Weights of a small image captioner.
Model: 11.4M parameters, encoder arch vit, encoder norm layernorm, encoder activation swiglu, encoder num experts 32, encoder patch size [8, 8], encoder layers 8, encoder width 160, decoder width 192, decoder layers 8, decoder norm layernorm.
Training: 7900 steps, batches of 256.
Data: 72500 training examples, 27.9 epochs.
Rows from block 2 of the image encoder of a small image captioner, named by matrix and row number. Rows with one number belong to one neuron. Each number is 128 + 24 x the weight over its row's rms, rounded and kept within 0 to 255. All counts start at 0. Numbers have three digits each. After the name is the row's rms in percent of the matrix's.
Before each neuron's rows are labels from the 100 images, of 14848, where the neuron reaches its largest size: "responds to" is what is common among them; "colour at peak" is the nearest of a few named colours to the mean colour under the peak. Only what is clearly more common there than usual is listed. The data: patchworks of several textures.
# gate: MLP gate (encoder.blocks.2.mlp.gate.weight, 480x160), inputs 0-79
# fc1: MLP up (encoder.blocks.2.mlp.fc1.weight, 480x160), inputs 0-79
# fc2: MLP down (encoder.blocks.2.mlp.fc2.weight, 160x480, transposed), outputs 0-79

responds to: patches: five; brown; cloudy; plain
colour at peak: purple; pink
gate.448 107:110122139131131148110144092134147102119091125093116102124131121091122073125115102173185135161143135112140104142153172147138150149148151128138160109149129108112116156121149160112122145138157145160085146094095150136132141110130126168131121183
fc1.448 117:111145118132105130121106145127093160149174110154156143137105151139114163153111153114103120132127126167121128081114106119137106086098148103144112163093124121149144114135123067127160102099109122105167127144177076088110101144137141122125141083
fc2.448 112:117154124126105168143109176128122156133102114119165154147154133174114131141154071114121179069096122194111101108123124134142119065130132134137141142114115105140146070127143158116106111108129152168130148132124119167155109145149111092127119174

responds to: patches: two
colour at peak: green
gate.474 106:122166185142113099172132105127124119132188106130149148136124139109122160137104171128147080116131118133105113101134162149125142124108094122111123133149163122139139082112114098112133077124132114115138150138124087111125080094137111089119116113
fc1.474 103:128070114063126143099119144085135103163162135136121137105170115134127113134129105131102168124137161172106136121122086084143130103107133139130166157099106092126171106110119139168114103117074137131138132108162099141121103141114128108106087126
fc2.474 108:148142131109130120123146118152128140145143125140150112122134131074148142157128137145149134143160104104158105106114097160144172147125140116120092097137140143146113112186123098112152122148091112090122153207114136098148154145089144162117146085

responds to: cloudy; plain
colour at peak: pink
gate.301 102:143079133163164121124139132092159090177128093103116104139164114145139140158186134166140106188170172125108109153133107095110140134096117130107092135120103113125152160091101148122129101135146124160145134120120186124139141077091143115100102110
fc1.301 096:136076117131185126120140123149162097185111136102143116124155131090133128122154106169143121165154159113108104158141128107134148155133102148153133136152131086132124166082134166160109122165132142130125128088072121149118156117113110154112100121
fc2.301 095:130120100127151112150125073122106131112157137112129113119110132156125123077142178133151074150154158142113146134156165129114074177132062139146125134143150142131110175114136070106132167123102142138138146071117133127087134122135149156150133112

responds to: patches: five; spiral; checkered; striped
colour at peak: grey
gate.49 089:116196159123103115112140079137117106122175139097121151121121155117141104161086132132143154100105123156120163091118165142167126137181166106121159114136172131155109152124138088125154110164126131149154113144105127119123086142154148109144164154
fc1.49 080:092156066107115137144144101082109145120077112183093120135138077081079178122100155142090161104102136097107156076167133090125129125106135135113142143147129160145092158145142107123155129170145129137098134120140106141117119128149127119100120105
fc2.49 082:149177146154147135132103118137128148153156150119140110111103114153180130150083129112150119138139144133132150163144161122089182127074144104108142124141121108163111161131110140115155185145149086123100131130112100159128159118136144185095126109

responds to: cloudy
colour at peak: grey
gate.371 090:140131149141134147166088123096118112122174130133103152145144170133106120123127126172147110153109118118162130139087139105121151124129112130127134100160157172123132115085159129152159100091141131131119147126119161109069118104166091162135105151
fc1.371 105:130173117151098129118131133114093162114103124137144156136127120147112139160117130079115101143095108178133126104084116180099098067146105103117113135141100163135114135160122101120126116132151127135110134144155090115158097117134106138147160121
fc2.371 116:118086095124143129128125113072122103092120169153083119092120140148150131129138139140102099162114112124109126154093123122131122181133061150154157135145141094122086129123163101117114147133160141117143104096111126135105135140153118139131149120

responds to: cloudy
colour at peak: green
gate.151 094:147113133084159152131085166121165084150161095131134142128153117148141174110122088137096129081139132086131125151172156113142135112147127098134133134157117152163091116151123131080151094135097087122105149184094096123126146099129214111117080112
fc1.151 091:128152117108136082079113173103154110130157067090165136106132140122125155140147133105068158095096116112154111159133131123158155143139128161149143143183127083152128117131150151104129106124046129127139136156120118168142115124164145129110098099
fc2.151 085:074173124097159138121125146104152101146167121153115121134110144107116107117112157148089122157158155119112111123115128100107097137123151110164140125119093145073138115119132136102100132141114124109153118140155167125109130175106128113142147090

responds to: teal; green; honeycomb
colour at peak: green
gate.436 078:127116127124123082122111135108137139152158094123116164183113171128135139079191088116126112135119141125119103118091094122125129096109195155114112111151139143125145094186125126138138154117133114143166164128111131092148126149130113129153120135
fc1.436 080:111138116137125114102139121111142161126128142148095143121154095090151121130105141109137068118106142089133142152098098145107143120090205141105156116139157125069107118141120093144127070136145138151129115122139142117105091153116137168132111155
fc2.436 072:172083150117120112100135117109170130104108099185149132127142111120126170141117134138081130132107115126165097109173128147120070129135105124103102142104093114118136180148141126141156111116141144150081167105114140149099118095160157152109158137

responds to: striped; spiral; checkered; rings
colour at peak: green
gate.101 101:127204114129107066125115164077097107104180097109120167142120157113096112073079132148143142073136133114115113058117154154147157115130121123134143110095129125113160117120086135173118114129107131130148119156160108090096141106145133107124103126
fc1.101 096:122140085124123110104110127130135138116069101154135119097108089122111109147138096145109117126076125134146104136118147157123076126116165135109141152120128177141171168077121107126162132088135142145149150117113142159120116120117172157098110146
fc2.101 095:137128103128106119145158125141083120124095136131155131158120134107160141186142132154142126124104119165164102144094134157124117115117111127134108146127143075142097120121130084120134134165115134132112105153108139112093147119113149076122118166

responds to: cloudy; mosaic; rays; camouflage
colour at peak: red; purple
gate.380 126:155115168122110146129113081119135128186110154094099121128179092119104118125146135170182095107144147105120095130138157120149153135151134118104129098151167130091108140133169131141150131158129115130114170175097136148117114125117115142182143156
fc1.380 132:146069142117121132151132129152153141173092121115112111160124164103108093123144115187162072127119118123121104155108131123147107152184159131104079095126155117107093138118132146134170112158134099117100165140101137148112142115128144118178124153
fc2.380 139:134126107119125088145163140165089136157152127123116158087104105089144151147126145175172156135114111105155125103127138137136110151147154115118104140132155103154124134159107091122100143177105088098126148136137119085099173141121141096085137100

responds to: teal
colour at peak: blue
gate.224 099:109162101169125167150106125114110131128161106105123148183165158160144124113159155113128117064143092120120132121092096128090118128129131118154084148110142156128132082162145138086137111119113116070095114114164149112094109112134134097136115112
fc1.224 087:130143127115136131128153136126112152162106133127119199101155102120138157118102118080138129085154146115102094116139093044104138135143119120117125122092148101103173113140159103190088121089153132094124143147080128121095153158112132116122117103
fc2.224 089:143157140142183153140154083103130120141130143094135110124117151139145107129143108146130100160177100174104131106149151126126104120150132147128111094131126127103145153137120158107143085086130134149117110109142115133155129124139059146161154131

responds to: cloudy; mosaic
colour at peak: red; purple
gate.313 090:153112120135118124133153138152115155146129133102105124171145139151135134112129118141126147136112120144101133095122120133111145175173161130136097101099152105097146128115143133103164096127106111063133201147079080123137136149110148136173163111
fc1.313 087:132112093099134132122161120135150114117099100098115102158114119136133126125136143154113148117084128128164111156108113151092111097150165116043073132085083160107094104151142132116148083141129100118105125106091072151129128125111144095153166112
fc2.313 075:139121157067116105133120131132098172108084090141134147103130117121113122129136136151141122117126078131133118157161090126108142127148103167094107138117139095140150132180109094132111115148154127149093139127129110136118093128109155149103143092

responds to: cloudy; mosaic; rays; centre pattern: cloudy
colour at peak: green
gate.145 116:097125148128126127164111142109127124149130109098143141149128190138097122102162119149160117120107136080123119154156146095171096158138133106113153119093121159154089112117175157131137120162120141130108101133083091137084138122157129115167125150
fc1.145 117:166165101138146155110124112175095101100081107135133142116092143126147131119096165141113143110118121139151147102096074132103160111092126108155119196152140131146149099135099107144109116099122144101151124096127122105122152145117125139058113100
fc2.145 132:177119145127116138159158118136160142081162106084141138159116116141134140130136140128103122135111098179122111101141136177119132084168103191168075157099131106123130130120125132116147085131155119133125106113099131167125145140134100132107117137

responds to: striped; spiral; rings; wavy
colour at peak: grey
gate.206 087:157120129082087117164121100132075147141101106115159133116132159106094088156143160139140136119122134132154092113152144101153167133174121115155117126142134138184086122141127124148138157162131098117107136147099086116120115116134137097150127140
fc1.206 101:111094121115140132148151130115136106159144169109130099144166138085121088132130109150171138161106142092098134161158128081154142138112095123141166067148149110130123130136186137133122138184092138133132146125080139147109123130103127114134119133
fc2.206 102:180122160120102129132164154146166116126149101134138123175127125137141160175107099170133146085118099151138096116141148142131132058132192149141100140131133148151111104135094180142149109138128108144128116145138126126156124128163093123116115138

responds to: patches: two; plain; cloudy
colour at peak: red
gate.308 098:166102176102148162115123141093113108184123156093087115128130124145137132104151121093178168116117132117116100120167125100161149115168158137106139096126125111136103108156161156112164159154137100133062134135124092120121126140094139108148130125
fc1.308 094:136124167096167178114131105096097100142118163077124135146117135134153154151148141150155153093105149128134097101130095102164135119101156147117129111132103159143116149137100137085177132168130147130089124132106124147137149102092130116156159167
fc2.308 094:112096122137151104156143106161101137139154158115086147108070126091139116120159189145121153159120136112123133134102110111113147150138123129102143117171184103107159125120124110125109151151123140135128109125176149098086161152116150106127083079

responds to: patches: five
colour at peak: blue
gate.123 125:137098150198140076141127114098123112109127101140121127113107142102139186117109135137068137111128089123096097120140102128132123095124148141126080143128117105146156108120116161165129095082125158122142125142133125111148155098119153123080102106
fc1.123 130:124152119098132162165127114109100141159141172136103133142139127175094106135115166133170137132101154157137148106126141104148125123121132081101144107102117115145129140123142114124137149152131093108115138151129132104076092134130114098192173149
fc2.123 133:092117144107209141168134116135115092144134134101102137092139149086113073154117123121129167150138156119140112154108132097167132139120141122122152101102154123084102087119136115107097132150123134139118098177122140076140140162128117090151113133

responds to: cloudy
colour at peak: green
gate.174 098:129141106152082148136156158146127139126185100114136155117166144135054106170124142120108162110109118130146123106131136130136140119167176109152097092075196090134122130114108143089097166110109109104106149166124098137097105127131140138118113134
fc1.174 079:168130150123138158113129107108164149091133093181150162113128114137150121102121136128128150127096121179180175170109142141094110117130132103162092160126159148153128142165081132133116083125120143133162146134103139111126131163137106143095162165
fc2.174 077:137095105113133121127127093120099136110134159117152107109137138102142134113147180116127119158143129106125171137156142136124092155136136106105157178177171088097161150090157112158121171135114167104139129089126151143093123114125170151123122104

responds to: patches: two; crosshatched
colour at peak: green
gate.367 085:152142128095166135130134094105111109153113151118131127148127163148101129160157129143155139136145137161148093091117085134147139117151171114127156149138181078139133133140140091111125124186129122128127151142117145111115107130106139137140075139
fc1.367 086:119139156134173157171127136104161151119138129105175155165148102140161160160098135135093151105120136124114038105141186104142126129142125102061156112151156107124114119147104155100125128139146105111114101096150120147152121126155164087128112113
fc2.367 083:154110123118124156099159121171135132126171170115089150139105100156100118108105125111136095124142147168101118123120151148111091106154143107086111099119122139115102157134103210102116101154171107140116162096148172094138132134129083091134130114

responds to: patches: two
colour at peak: green
gate.319 073:157133150076100135161126117097153104123099099092119169148117123158155102128152110150105139138120106107116146118148110120101174129112111076125102129143164152151136111075131140129145079135114136084114116159166118143136111097116100099125089153
fc1.319 074:145163104117141111118140151153136129185104121132128129130174149144142142134176167161092095137144104131134135147134152133106097125106139131119122161119097133156129128118101126104127132146134107090138095145102133122125161129149160100117077153
fc2.319 072:136137102130142109116125140141147133195108103152085133092111078101134163123110112125155127130184117085102123112179131125090144120114163133089094122158107107123120135163119165149115125124137157156088133143104121143127142127157100159108119119

responds to: patches: two; striped; rings
colour at peak: grey
gate.340 111:118129143141126136127134139120058101090146126140143140145081135108125107156108199132131139099077130163133172078095106136099113118145109147174140145106108116142132129087135093157148112137121116127158098112178107089108107132138101145094130154
fc1.340 111:144150120131156128121093111136101097104128102154121164089111129131122136126143179114113136119090164142137128099128107131082142081104110147134143166110095125114151150106112132131136122116093165133175108153166115072129110137125103094107099107
fc2.340 111:112152157099139181139148167151100188129109103117151117168135119117112133166140157155150160061148138159088097127076102151144159074121152120114143113159167088156131097137084140118134105162149115117157102116109109106125168160142127139088118128